From a checkpoint of a small CTC audio transcriber.
Training: normuon at rate 0.035, 3600 steps.
Rows from block 8 of a small CTC audio transcriber, named by matrix and row number. Rows with one number belong to one neuron. Each number is 50 + 10 x the weight over its row's rms, rounded and kept within 0 to 99. All counts start at 0.
Before each neuron's rows are labels from the 100 clips, of 14976, where the neuron reaches its highest value: "top examples" is what is common among them. Only what is clearly more common there than usual is listed. The data: two synthetic voices taking turns or overlapping, over music, noise or silence. In brackets: how many of the 100, against the usual share in percent.
# fc1: first MLP up (model.blocks.8.ff1.fc1.weight, 576x192), inputs 0-95
# fc2: first MLP down (model.blocks.8.ff1.fc2.weight, 192x576, transposed), outputs 0-95

top examples: overlap (78 vs 49.2)
fc1.463:59 44 47 50 56 50 27 58 56 69 51 55 54 25 49 73 49 50 58 44 49 52 51 52 47 31 50 51 41 50 51 41 57 49 50 45 61 44 53 47 47 50 37 42 56 47 61 50 66 52 50 59 47 61 52 59 40 57 50 43 35 50 61 47 58 67 34 51 51 50 42 69 47 52 55 50 44 54 40 57 54 65 44 50 50 50 42 50 50 46 27 44 54 62 60 50
fc2.463:50 47 50 53 50 60 18 64 52 66 50 50 50 59 50 50 52 59 49 47 50 49 50 47 50 50 50 52 50 50 50 43 54 50 50 52 50 50 44 50 35 45 45 50 50 50 51 50 50 51 74 47 50 49 45 67 42 50 65 49 49 66 42 39 84 57 50 48 50 51 42 63 50 89 50 46 44 50 50 50 45 58 49 49 52 50 50 50 57 49 26 50 51 51 50 38

top examples: text has "station" (61 vs 2.5)
fc1.65:45 49 34 46 71 50 56 50 60 73 34 49 53 40 50 65 50 50 57 73 63 57 67 71 45 52 59 51 69 52 49 57 48 56 44 52 44 46 57 53 45 50 66 50 50 34 64 50 36 33 42 42 52 38 58 44 54 38 50 39 44 16 49 54 48 43 49 42 54 50 50 48 51 49 55 45 60 57 50 46 49 55 48 49 32 51 52 49 63 67 52 50 63 46 54 54
fc2.65:62 50 51 34 50 50 45 50 51 50 23 56 41 50 59 50 50 39 54 32 38 25 58 47 57 50 49 42 50 67 57 47 53 57 51 55 60 51 68 44 51 50 50 76 51 50 67 50 37 17 50 54 50 74 64 52 55 50 50 33 50 45 26 52 50 49 50 38 49 57 38 50 56 65 55 50 63 53 50 50 47 50 50 50 52 50 63 37 55 63 40 51 50 50 36 50

top examples: text has "orange" (31 vs 2.5); text has "village" (27 vs 2.6)
fc1.477:50 53 50 50 49 54 54 48 54 46 42 47 47 45 51 60 54 35 44 52 36 21 50 39 50 68 68 46 47 46 59 50 39 55 50 55 50 51 52 56 50 46 35 61 50 65 48 43 49 48 42 51 45 49 44 35 50 35 41 58 54 36 18 56 66 56 60 46 41 46 46 41 46 46 46 53 49 47 39 71 64 62 46 61 45 55 36 52 48 38 82 40 48 59 53 56
fc2.477:50 70 49 50 50 50 52 54 47 50 50 53 41 00 50 50 50 00 48 51 50 50 50 50 49 46 34 44 43 51 50 29 66 50 51 50 49 49 48 50 50 52 50 50 53 50 49 50 46 50 49 49 43 50 44 06 50 47 50 54 47 50 48 50 51 58 58 40 50 47 52 52 48 50 50 50 50 50 47 47 52 50 50 68 50 50 53 50 42 50 50 55 50 51 63 60

top examples: text has "slept" (76 vs 2.6)
fc1.446:49 46 47 50 50 37 50 46 61 53 53 25 73 50 46 58 57 50 55 42 67 49 41 62 50 44 53 50 47 60 46 50 44 42 52 44 50 47 58 50 70 50 57 51 50 49 52 12 53 42 47 46 56 43 53 46 53 50 42 41 31 56 58 49 44 49 50 62 71 49 48 19 54 52 42 45 50 52 50 49 22 60 60 32 48 27 29 50 61 47 49 50 41 30 52 57
fc2.446:33 43 52 49 49 49 57 52 41 51 87 41 99 49 35 51 61 59 52 50 48 50 53 59 50 51 51 52 43 49 50 58 50 50 46 50 50 50 49 37 38 50 54 49 50 47 63 24 54 49 48 57 38 38 44 38 41 45 23 50 32 50 56 50 51 72 50 56 47 50 50 48 53 51 51 51 72 41 49 47 18 34 82 49 54 50 49 50 54 50 49 62 66 52 50 50

top examples: text has "repeat" (31 vs 2.5)
fc1.200:58 50 53 55 57 34 43 69 51 50 58 52 44 51 56 60 49 51 71 47 48 49 55 47 65 51 52 55 57 71 33 53 47 45 43 55 54 60 39 50 50 61 65 54 52 63 66 70 43 50 54 43 80 67 54 50 49 49 42 30 53 50 64 52 48 72 32 20 51 50 52 48 50 54 51 61 83 48 38 38 45 47 49 60 51 45 57 64 49 60 51 21 54 42 71 52
fc2.200:69 49 40 87 55 45 46 57 59 50 50 57 55 46 47 49 49 46 51 50 51 50 68 50 48 51 52 90 49 54 45 50 38 42 50 50 48 50 54 50 50 51 50 49 51 52 53 48 40 47 49 50 53 50 64 50 49 50 50 37 49 26 49 50 51 50 46 53 46 44 49 50 44 50 54 50 35 50 35 50 50 54 50 51 50 50 45 49 50 46 50 00 51 51 54 56

top examples: overlap (76 vs 49.2)
fc1.417:52 44 55 60 55 56 63 52 39 40 57 47 58 51 53 45 56 38 63 67 50 48 60 51 72 79 49 48 50 44 48 51 50 51 44 52 49 52 71 50 51 50 67 50 43 46 48 54 41 42 51 51 50 59 50 52 54 51 50 55 50 48 53 60 47 60 48 57 50 52 54 64 46 49 48 41 79 42 60 37 40 48 50 61 45 33 54 62 50 39 35 70 52 50 50 49
fc2.417:65 59 51 56 42 54 51 40 66 52 48 48 53 51 27 51 45 48 50 45 55 60 47 47 71 51 55 50 50 48 51 50 50 48 63 48 39 49 58 55 50 54 60 58 50 49 39 54 48 38 50 20 51 50 46 30 49 58 45 58 24 52 54 45 22 56 50 66 24 60 61 83 51 50 57 60 49 50 49 50 47 51 54 50 48 17 48 51 53 50 55 51 48 50 53 61

top examples: text has "orange" (68 vs 2.5)
fc1.296:39 38 58 64 49 53 51 50 32 61 53 51 42 47 38 51 69 42 50 53 40 50 50 69 50 75 49 50 46 38 39 47 47 50 44 56 46 62 41 44 30 52 33 74 30 44 40 72 43 54 51 51 54 49 64 50 52 49 52 35 67 80 60 65 23 54 58 36 41 50 59 28 43 47 50 45 52 40 42 52 65 50 45 53 49 45 22 50 58 48 53 43 49 38 62 41
fc2.296:38 48 50 52 47 70 46 48 28 50 48 71 66 50 53 49 58 51 33 54 68 75 50 32 49 61 48 52 50 50 57 28 49 26 56 52 50 52 34 36 41 36 51 42 45 50 68 52 52 78 53 46 46 59 56 62 42 39 55 37 44 49 47 63 71 49 50 55 52 38 50 47 50 31 46 48 50 35 55 49 52 63 38 42 53 53 37 51 52 68 50 41 51 50 62 33

top examples: text has "slept" (31 vs 2.6)
fc1.224:51 49 43 51 58 40 46 50 56 65 47 43 50 53 51 53 51 45 57 47 35 55 28 50 51 47 44 63 52 48 35 47 47 50 48 61 33 48 73 48 43 50 59 38 50 37 54 33 50 51 57 31 40 47 50 55 50 46 53 49 48 53 65 48 51 39 51 44 34 60 57 26 43 68 36 61 52 52 53 49 49 54 57 56 41 42 50 60 47 50 52 44 49 63 51 18
fc2.224:36 51 53 49 43 44 50 54 35 94 59 40 50 52 34 27 53 70 50 50 50 50 46 50 49 54 44 50 48 50 51 56 49 46 57 59 58 46 52 60 49 49 50 62 38 50 35 50 54 76 58 31 50 50 62 47 38 39 42 48 50 38 45 51 59 37 59 53 38 52 60 60 46 49 50 50 50 50 46 49 18 49 51 54 38 51 53 59 53 46 33 45 49 50 55 44

top examples: text has "slept" (51 vs 2.6)
fc1.15:50 50 46 59 55 51 46 56 53 45 47 42 54 35 49 50 68 51 41 51 52 52 51 59 28 30 52 57 51 49 43 55 49 49 54 50 45 51 45 34 44 57 49 56 45 48 50 53 53 47 50 48 37 65 48 48 59 43 41 61 53 53 69 33 59 46 47 69 55 32 58 47 50 64 25 36 54 52 45 46 60 50 51 35 63 51 50 53 74 49 47 51 33 48 45 64
fc2.15:38 54 46 34 59 52 62 60 49 47 50 50 59 38 36 51 54 51 51 38 47 49 50 52 52 52 50 68 55 52 47 59 40 49 67 57 57 53 53 52 38 49 40 44 47 41 53 32 55 64 62 47 39 49 63 57 68 38 45 55 45 57 49 38 61 51 12 29 59 41 50 50 51 43 32 56 49 48 55 64 53 55 46 48 52 57 58 58 34 55 50 58 71 55 47 64

top examples: text has "forest" (40 vs 2.3)
fc1.45:46 51 50 50 49 49 51 51 51 51 41 23 55 51 57 46 52 50 44 55 50 52 50 35 37 84 49 50 50 53 59 53 53 58 48 61 54 53 48 52 48 57 52 30 49 57 59 51 62 64 30 45 67 58 58 50 57 53 40 54 40 40 51 52 42 35 64 39 38 47 50 91 56 62 43 49 47 25 49 51 53 48 48 78 74 39 55 50 48 77 55 46 52 42 44 49
fc2.45:50 62 36 60 50 21 50 50 51 50 52 46 44 51 50 48 51 50 56 63 46 50 52 50 46 50 50 53 50 46 50 50 34 50 54 81 63 37 33 20 50 60 50 44 52 52 56 52 50 50 22 50 66 50 51 45 50 51 50 52 50 51 50 68 50 34 50 46 37 31 50 68 25 64 41 50 50 50 59 49 35 43 50 50 48 50 50 60 40 50 51 38 50 49 50 47

top examples: text has "slept" (39 vs 2.6)
fc1.573:50 64 51 77 57 57 51 58 32 50 59 47 34 51 56 33 40 52 50 41 39 51 59 37 39 65 60 44 44 46 50 47 51 37 47 51 49 11 37 44 45 66 47 50 57 48 55 48 79 32 59 52 54 52 47 50 50 49 53 34 48 59 31 60 42 50 34 62 75 61 47 44 66 63 44 40 35 44 47 84 40 54 16 48 53 45 49 49 53 51 46 67 50 33 67 50
fc2.573:36 50 50 51 50 50 42 62 30 50 49 50 52 49 50 50 53 61 40 53 50 48 53 51 43 47 53 50 49 50 54 58 46 15 47 41 49 50 45 49 53 49 50 50 38 54 49 41 44 49 48 74 48 48 48 50 52 27 50 54 48 51 51 49 50 43 56 50 32 50 51 48 49 48 53 50 47 50 48 54 43 51 07 52 49 44 50 51 50 51 51 72 50 50 52 50

top examples: text has "orange" (29 vs 2.5)
fc1.476:46 50 47 64 50 49 55 51 57 50 54 49 49 56 43 54 54 50 51 50 51 45 37 55 22 48 37 56 50 50 45 52 49 59 50 49 55 50 52 51 50 49 45 50 50 45 43 49 62 18 48 54 49 40 60 60 53 72 44 52 41 32 54 52 50 48 48 45 65 50 57 63 52 46 47 43 25 49 50 50 94 60 42 46 37 55 42 49 46 48 35 41 49 26 52 50
fc2.476:50 52 57 86 48 51 54 65 46 50 52 45 53 52 50 50 63 51 67 38 40 50 50 50 49 50 51 52 50 50 50 52 57 43 29 57 50 51 50 51 48 43 50 49 66 52 52 49 51 21 49 25 55 50 50 54 50 96 49 52 71 26 50 50 51 35 50 50 43 41 54 40 50 50 52 51 50 52 50 53 98 51 34 46 41 50 47 50 59 47 31 50 50 48 50 40

top examples: overlap (75 vs 49.2)
fc1.393:57 50 50 52 59 54 43 45 53 37 24 44 50 50 47 62 36 55 51 60 41 50 60 68 57 64 55 44 46 72 50 54 50 26 55 55 49 45 45 49 51 46 58 50 41 65 49 35 54 55 54 50 50 48 49 66 52 34 31 34 44 51 47 59 61 19 50 54 50 24 52 64 40 49 48 48 48 59 61 48 43 62 56 44 32 76 42 32 59 47 49 54 51 58 42 44
fc2.393:44 47 50 49 49 76 49 31 71 50 20 42 51 50 57 50 52 48 49 49 40 60 51 61 55 50 49 49 43 50 57 55 74 25 57 47 52 56 50 59 49 50 61 50 50 33 54 50 56 49 49 50 51 51 58 59 50 22 22 33 53 60 63 49 50 48 50 54 44 31 51 52 39 51 50 48 48 51 64 31 57 53 54 52 50 55 49 38 62 51 22 51 53 50 37 46

top examples: text has "station" (26 vs 2.5)
fc1.206:46 62 56 62 39 45 65 49 21 45 43 49 54 44 38 49 45 44 51 48 54 31 41 63 51 44 60 56 57 38 61 49 49 70 44 46 46 56 75 53 50 51 35 35 51 45 48 58 53 50 49 61 50 53 49 42 39 55 49 50 49 55 47 29 63 44 40 71 42 60 44 50 49 36 50 44 51 48 49 30 52 62 51 39 51 30 46 44 46 48 27 48 63 50 48 41
fc2.206:49 47 47 76 43 45 49 50 50 50 50 66 50 49 50 54 68 39 44 52 50 48 39 49 53 52 50 50 50 50 48 50 50 66 35 56 48 49 48 48 36 46 50 49 50 49 50 50 50 51 56 50 49 49 49 27 49 50 41 52 44 50 50 33 50 63 47 50 50 50 48 43 50 49 50 50 50 87 50 59 50 50 49 50 56 50 48 50 48 33 00 50 57 50 51 52

top examples: text has "forest" (65 vs 2.3)
fc1.178:37 34 51 61 51 52 49 43 50 61 48 36 53 51 64 53 30 50 50 57 48 65 44 48 37 50 50 50 38 48 54 49 41 30 52 51 50 44 54 50 51 35 45 40 54 49 50 50 56 42 43 46 50 65 50 54 49 25 47 49 51 53 29 41 69 49 73 18 63 51 57 72 39 50 53 47 33 49 06 44 45 42 50 60 60 49 62 49 48 29 43 34 43 51 46 51
fc2.178:51 17 39 45 42 48 42 51 47 60 50 51 52 48 68 50 51 56 49 50 51 52 48 54 28 47 48 52 29 56 50 54 54 40 50 51 50 50 51 34 49 52 45 51 50 57 50 49 49 50 52 48 39 54 40 41 47 38 50 43 50 41 46 33 49 49 64 30 61 59 48 51 50 53 47 50 47 50 06 51 44 58 50 50 45 40 81 50 50 00 51 51 50 44 50 51

top examples: text has "repeat" (46 vs 2.5)
fc1.449:51 53 50 38 48 38 46 70 67 46 62 33 42 47 46 78 48 42 56 44 52 59 50 50 52 50 39 49 44 51 50 25 31 50 50 54 48 48 51 33 76 51 45 70 54 57 53 74 48 50 48 41 48 50 61 50 50 59 56 61 53 39 48 60 75 51 50 67 55 52 61 45 52 51 52 53 53 54 49 54 43 48 50 37 53 31 67 44 59 50 38 54 54 45 42 61
fc2.449:50 50 50 50 50 41 62 49 46 52 62 65 50 49 49 45 50 50 50 56 55 55 50 34 47 53 50 52 50 52 47 31 61 52 53 49 54 51 38 14 50 50 19 52 50 50 50 50 26 57 43 47 53 46 68 50 50 50 49 50 58 37 50 79 57 68 51 75 52 51 50 21 51 50 51 50 49 50 37 49 50 49 27 37 49 40 50 35 49 61 51 50 50 50 72 65

top examples: overlap (75 vs 49.2)
fc1.445:48 47 45 42 59 51 45 54 53 51 52 50 56 65 55 57 65 55 16 49 53 69 40 48 45 43 50 42 56 58 50 52 45 67 50 47 37 47 46 55 37 57 40 52 66 66 47 50 32 41 50 50 52 50 98 45 48 51 48 53 48 28 56 57 56 49 46 52 46 37 49 51 40 51 41 48 50 82 59 45 55 55 54 43 50 55 73 35 49 39 50 46 49 48 51 50
fc2.445:61 50 47 50 20 48 50 29 50 49 50 55 55 49 46 47 50 51 50 50 65 58 50 52 48 50 50 45 68 50 47 50 51 50 50 72 47 51 50 50 75 51 34 35 65 50 49 50 51 49 50 47 50 40 96 50 50 51 49 49 49 31 50 49 53 50 49 40 50 51 50 51 28 52 47 31 40 50 65 59 50 51 50 50 45 52 49 39 39 50 47 55 34 49 49 49

top examples: text has "station" (50 vs 2.5)
fc1.75:38 43 49 32 54 47 39 49 42 49 63 45 50 52 50 67 50 37 38 60 50 54 53 48 57 63 48 48 49 50 47 83 61 50 34 76 53 52 68 58 44 46 48 61 52 49 52 51 58 62 33 47 55 65 42 78 67 50 67 47 39 67 51 50 48 61 51 50 50 51 51 45 46 41 52 50 75 54 58 54 50 51 43 36 40 60 52 37 47 66 52 44 56 41 63 47
fc2.75:44 52 38 37 44 43 56 54 50 50 42 69 47 22 45 51 45 64 48 41 39 48 51 45 60 41 59 51 49 47 51 53 50 45 50 50 52 42 57 47 56 50 45 49 51 50 56 52 49 50 44 50 43 41 51 50 50 33 50 54 49 49 51 49 51 46 35 38 45 50 63 48 53 50 56 34 65 52 57 69 67 41 52 43 48 61 47 57 50 46 49 30 42 57 35 49

top examples: overlap (85 vs 49.2)
fc1.137:52 62 45 62 45 49 45 51 36 40 63 53 55 65 49 46 51 50 47 51 34 51 56 43 31 58 53 46 51 54 33 47 47 48 50 40 49 28 45 42 61 50 02 51 44 61 43 42 50 62 50 46 44 22 51 54 48 60 53 51 52 50 68 50 74 60 50 63 50 37 55 57 37 35 54 43 28 68 48 30 46 69 61 56 41 50 46 28 52 52 50 52 45 46 49 50
fc2.137:60 49 48 53 49 50 55 49 49 50 45 50 63 50 51 50 49 50 50 48 50 63 35 47 42 53 35 58 50 43 60 50 51 50 44 15 51 49 52 41 55 50 46 46 48 50 44 47 54 51 49 50 50 27 54 51 39 49 52 51 49 40 48 50 48 52 50 50 48 19 50 40 50 50 52 50 46 42 70 50 48 60 44 46 44 50 50 18 58 22 50 52 52 54 50 41

top examples: text has "repeat" (44 vs 2.5)
fc1.349:48 48 50 49 48 57 43 43 46 51 50 44 50 50 74 65 53 50 50 46 64 32 50 45 51 11 51 59 39 69 46 62 48 33 57 70 65 61 49 50 46 52 53 51 56 57 55 34 50 45 45 43 48 71 51 57 43 43 52 50 50 59 48 73 51 42 39 50 54 49 50 54 48 36 48 50 49 36 51 59 50 42 38 50 31 45 54 50 70 48 60 53 37 53 73 51
fc2.349:48 41 31 25 51 50 46 57 54 50 74 49 48 54 56 50 61 59 51 50 59 69 49 74 41 55 48 43 43 50 58 48 34 54 46 62 50 77 51 51 20 51 52 53 52 41 50 49 67 44 52 70 49 50 46 55 50 56 50 51 45 43 50 42 43 44 49 58 50 28 72 63 51 50 68 39 43 42 35 53 54 12 43 49 52 42 50 48 31 50 41 49 48 40 72 57

top examples: text has "station" (31 vs 2.5)
fc1.23:53 58 53 46 42 50 50 64 47 49 51 55 50 64 49 72 50 50 34 47 50 51 41 50 54 52 50 59 50 50 44 54 55 51 63 41 41 48 51 49 55 56 55 49 43 49 50 49 23 52 49 59 50 43 56 67 59 49 50 67 66 70 58 41 66 44 59 37 40 49 50 42 60 59 69 30 53 70 68 50 51 60 48 38 67 42 49 50 54 48 45 57 50 59 34 58
fc2.23:51 41 50 32 49 31 51 48 51 45 49 55 49 58 50 46 52 24 58 47 50 50 66 55 69 63 49 54 49 51 48 49 44 45 47 38 50 52 48 32 46 58 46 62 49 32 50 51 46 46 47 49 47 61 41 47 39 51 54 52 49 50 47 57 43 34 26 54 45 61 62 44 47 36 46 45 50 38 64 31 52 28 59 50 34 55 47 48 50 38 33 48 46 59 47 48

top examples: text has "slept" (25 vs 2.6)
fc1.478:50 54 43 55 47 50 51 61 39 73 40 19 51 53 48 45 42 45 58 35 50 72 51 50 62 41 56 47 49 51 44 53 45 50 50 55 61 62 40 44 40 48 31 44 50 50 52 57 51 49 52 39 59 43 59 48 43 61 47 48 51 55 51 50 47 51 50 50 53 41 50 65 08 15 47 62 46 50 48 60 44 52 45 56 47 50 39 44 46 64 42 52 49 52 34 48
fc2.478:53 51 48 52 32 54 50 40 25 46 55 56 50 56 57 46 50 42 51 42 32 41 52 52 05 48 49 73 50 51 50 50 50 50 54 50 51 61 50 42 50 50 54 52 65 51 51 67 49 50 40 51 48 56 53 50 10 50 47 50 45 50 50 53 50 48 50 34 37 41 48 50 56 26 53 46 48 55 59 42 49 51 38 33 51 51 50 51 50 54 52 48 66 49 59 52

top examples: text has "slept" (38 vs 2.6); text has "weather" (31 vs 2.5)
fc1.301:51 62 53 38 49 49 47 59 48 66 53 50 30 31 47 48 47 39 32 52 42 54 35 57 49 45 56 60 48 56 24 52 52 28 64 49 48 60 71 55 49 56 50 52 61 39 50 62 49 35 50 39 40 49 51 50 46 31 49 41 47 49 49 49 46 55 59 66 50 49 51 66 52 40 53 28 54 44 60 55 21 51 52 53 40 23 31 46 67 49 35 41 62 65 52 38
fc2.301:50 50 69 50 50 50 50 93 35 44 50 31 50 51 44 50 52 42 50 36 51 50 50 59 63 50 51 51 73 50 17 53 46 50 53 50 52 48 53 50 44 42 50 57 50 49 31 47 35 50 64 50 51 50 51 25 46 50 49 44 39 50 54 50 50 50 51 57 48 50 51 44 51 45 68 41 50 52 50 51 48 49 69 45 19 43 50 49 50 04 17 48 50 78 37 49

top examples: text has "forest" (31 vs 2.3)
fc1.435:50 51 48 47 30 25 35 49 44 30 49 64 37 44 55 51 58 50 47 54 50 44 55 58 50 56 48 57 53 67 50 49 59 48 39 56 47 46 46 62 49 42 49 50 57 59 63 53 51 46 52 73 45 55 52 48 50 42 11 56 59 36 65 49 51 52 48 49 80 33 54 50 31 39 50 50 44 51 51 58 57 44 50 37 50 49 53 37 56 34 50 57 51 61 28 49
fc2.435:51 53 28 42 74 51 37 50 50 50 50 54 31 66 50 50 67 52 50 55 53 51 38 46 62 46 30 67 48 64 50 50 51 36 53 50 49 26 48 56 08 49 50 48 50 51 50 65 60 47 49 62 48 49 50 50 42 37 42 50 50 51 45 50 55 50 50 53 85 50 57 50 50 40 51 50 50 51 52 48 48 47 47 41 71 50 51 52 48 50 50 52 50 50 49 75

top examples: text has "station" (29 vs 2.5); text has "stayed" (27 vs 2.4)
fc1.210:54 50 46 43 90 40 45 49 50 59 42 44 46 37 55 63 64 49 51 63 50 56 45 48 67 55 33 67 33 50 49 30 51 56 44 35 55 50 33 62 52 56 54 35 46 57 50 50 50 50 51 50 51 50 54 49 24 48 59 45 46 49 70 48 34 42 43 61 32 53 53 62 64 49 49 50 45 54 51 54 50 51 53 45 53 50 60 49 40 46 51 56 50 49 49 13
fc2.210:50 50 69 50 50 50 50 50 50 49 49 50 50 50 51 49 50 47 50 60 52 50 49 13 50 46 65 50 64 70 46 49 50 57 50 48 50 49 50 49 52 82 50 50 50 50 50 64 37 50 50 53 50 50 52 50 46 56 57 72 49 70 56 50 37 41 44 58 61 51 50 59 50 50 50 50 49 44 50 50 50 55 53 57 66 51 50 43 50 42 52 56 40 51 41 48

top examples: text has "station" (57 vs 2.5)
fc1.50:40 55 64 48 60 58 49 67 50 50 52 52 50 50 55 54 45 53 52 56 63 22 55 49 46 69 49 58 48 64 56 71 59 50 52 33 47 54 44 52 51 30 48 38 41 43 87 77 54 58 49 56 50 41 59 49 47 56 69 52 50 56 50 41 47 44 49 53 54 45 53 62 52 47 48 46 50 40 42 45 64 49 48 58 49 50 52 61 44 44 51 62 39 39 51 41
fc2.50:39 50 23 49 50 48 50 50 62 47 49 56 50 43 35 50 49 50 50 39 57 49 48 60 50 47 49 50 35 64 35 41 51 58 38 42 68 50 62 55 49 50 50 43 37 49 72 46 49 46 52 50 57 53 51 67 50 50 51 73 49 58 41 58 53 43 49 67 53 50 77 49 50 35 50 37 37 49 49 51 48 49 50 71 49 51 46 50 70 50 49 49 55 51 50 60

top examples: text has "slept" (31 vs 2.6); text has "strange" (30 vs 2.5); text has "slowly" (26 vs 2.3)
fc1.359:34 51 41 51 15 41 50 34 49 49 61 59 57 48 50 59 66 46 57 49 46 29 02 63 60 50 55 48 47 51 63 54 52 42 51 64 50 41 41 47 35 51 37 52 48 33 50 49 45 45 48 49 49 74 28 50 56 47 44 52 51 47 46 35 61 44 50 51 50 74 54 48 47 50 52 47 50 64 23 59 38 55 49 50 54 50 48 59 48 51 50 49 32 52 48 51
fc2.359:44 50 55 49 40 32 50 50 56 48 80 51 48 47 50 52 99 50 56 49 50 47 00 68 51 49 52 50 50 50 49 50 51 50 53 50 53 51 04 50 49 50 52 50 47 50 49 43 50 49 51 59 38 95 49 49 51 49 47 50 51 51 50 35 47 59 51 47 50 67 63 46 45 47 72 49 50 50 49 50 56 51 49 51 55 44 45 54 51 42 50 53 45 50 45 50

top examples: text has "station" (38 vs 2.5)
fc1.27:37 50 56 48 54 45 52 53 56 53 58 53 59 52 56 55 12 50 47 27 66 47 55 39 52 48 61 50 38 48 51 50 50 51 55 44 46 60 38 37 50 52 47 35 20 50 51 50 52 60 56 55 46 51 47 55 51 38 58 54 53 60 30 50 59 54 51 51 50 50 51 50 74 55 54 51 49 51 50 58 47 40 25 31 40 43 34 50 56 51 77 49 79 37 50 53
fc2.27:48 64 49 50 53 49 50 24 51 54 49 65 49 49 50 65 45 50 36 50 69 67 66 50 50 49 50 50 30 50 54 50 59 50 50 50 44 51 50 50 54 49 59 50 50 49 50 49 54 56 50 34 50 40 71 50 50 50 49 49 36 50 58 50 50 54 51 70 55 53 49 85 50 49 54 36 50 39 46 50 50 56 44 48 49 48 50 51 67 50 80 48 35 48 50 55

top examples: text has "forest" (43 vs 2.3)
fc1.397:71 44 47 50 66 51 56 48 53 59 51 65 51 43 37 49 50 48 37 59 51 29 14 56 44 54 55 67 57 37 51 60 30 44 64 63 38 52 88 50 46 48 50 50 46 51 56 54 55 23 50 51 49 59 51 49 54 64 84 46 57 49 48 47 55 42 56 66 55 50 42 46 50 22 57 69 51 50 36 49 44 69 68 60 53 49 48 57 45 69 53 50 60 54 37 41
fc2.397:99 50 46 50 48 35 50 51 53 51 46 49 50 50 52 35 46 42 56 49 47 51 44 50 52 57 44 64 49 43 52 51 51 48 49 46 50 50 46 62 53 49 48 50 48 50 47 54 54 43 49 41 49 70 66 29 50 50 51 49 65 50 33 56 52 50 56 74 50 50 51 43 52 35 50 74 51 62 50 72 47 49 56 47 57 48 47 50 31 79 50 48 58 49 40 34

top examples: overlap (77 vs 49.2)
fc1.237:51 51 38 67 60 26 51 64 45 54 43 48 59 49 26 50 47 52 48 45 61 54 52 39 68 30 49 61 57 49 60 55 48 57 54 50 44 40 36 53 55 44 55 50 50 62 52 66 40 65 47 57 49 49 52 49 50 35 31 39 52 51 49 51 46 59 67 62 59 40 62 49 60 50 49 26 45 71 52 19 45 53 43 57 54 45 55 56 18 49 60 48 63 45 51 76
fc2.237:47 47 52 50 78 50 61 53 49 50 54 70 67 36 51 47 50 50 56 64 52 50 80 52 46 60 59 50 51 61 50 46 50 49 31 50 52 32 43 49 63 45 48 52 58 74 51 58 52 36 49 50 50 55 43 71 43 49 50 56 51 49 41 47 50 48 53 51 50 41 61 55 49 43 50 46 57 50 55 36 50 64 46 50 72 50 56 69 45 50 46 48 57 48 50 43

top examples: text has "repeat" (48 vs 2.5)
fc1.247:50 66 51 57 59 64 51 51 49 53 48 59 32 44 51 48 48 49 55 49 32 79 48 43 46 48 49 44 64 50 23 46 51 51 24 61 48 55 38 52 50 53 48 50 63 53 41 42 43 54 48 48 45 39 41 60 52 74 42 49 75 65 26 35 41 20 48 45 48 46 49 52 50 42 50 51 54 48 55 50 35 50 51 50 66 46 47 79 51 51 72 48 53 53 48 39
fc2.247:61 45 48 50 76 51 48 43 49 54 41 79 52 59 49 43 51 52 53 49 55 50 43 49 39 59 50 53 50 50 02 53 49 49 33 52 50 61 51 48 69 47 53 42 58 41 45 48 50 48 37 52 55 53 50 49 49 49 07 45 79 56 09 55 44 30 53 52 50 36 49 54 53 49 49 63 60 52 50 50 50 48 51 50 51 49 42 51 52 58 49 27 70 52 51 51

top examples: text has "forest" (41 vs 2.3)
fc1.332:51 79 53 52 55 39 49 49 52 59 48 49 25 51 60 46 44 43 61 57 28 47 41 50 50 68 50 49 50 50 62 41 61 47 50 55 20 64 58 45 48 52 52 51 34 55 61 49 37 50 52 56 61 51 49 50 52 62 65 55 53 75 49 43 78 35 50 53 50 74 58 38 51 50 49 41 44 46 27 29 39 74 56 65 43 50 47 50 46 60 48 50 49 52 50 58
fc2.332:55 49 50 50 48 48 63 35 49 49 70 44 43 39 57 61 34 50 43 48 48 68 52 64 50 50 71 51 50 35 42 51 48 64 42 51 09 49 26 55 25 58 50 49 65 50 50 50 52 49 50 46 59 53 50 59 33 51 53 50 50 54 50 31 50 48 42 50 48 50 70 50 50 45 65 48 36 78 52 46 48 50 28 52 69 45 49 50 59 47 58 54 49 36 50 55

top examples: overlap (77 vs 49.2)
fc1.17:61 59 57 50 50 39 50 50 57 46 59 50 46 49 32 33 39 27 50 45 50 60 55 50 53 30 52 40 42 50 40 43 50 47 49 43 54 60 26 48 40 50 54 84 62 50 46 48 51 51 50 49 54 32 30 49 52 66 55 57 57 67 46 50 56 55 50 60 50 61 36 32 45 52 50 51 60 59 49 57 33 64 33 71 49 55 45 51 51 49 72 61 51 51 39 51
fc2.17:57 50 50 49 50 51 50 54 50 49 53 44 39 38 50 50 50 38 40 50 51 49 49 50 51 52 61 50 50 42 50 50 50 51 43 52 48 50 64 41 50 51 51 56 49 49 34 50 51 50 45 52 50 51 57 39 59 50 36 53 32 51 56 46 50 47 50 60 44 47 53 51 73 50 50 45 57 33 50 43 47 50 00 65 50 50 39 50 50 49 73 54 31 50 54 50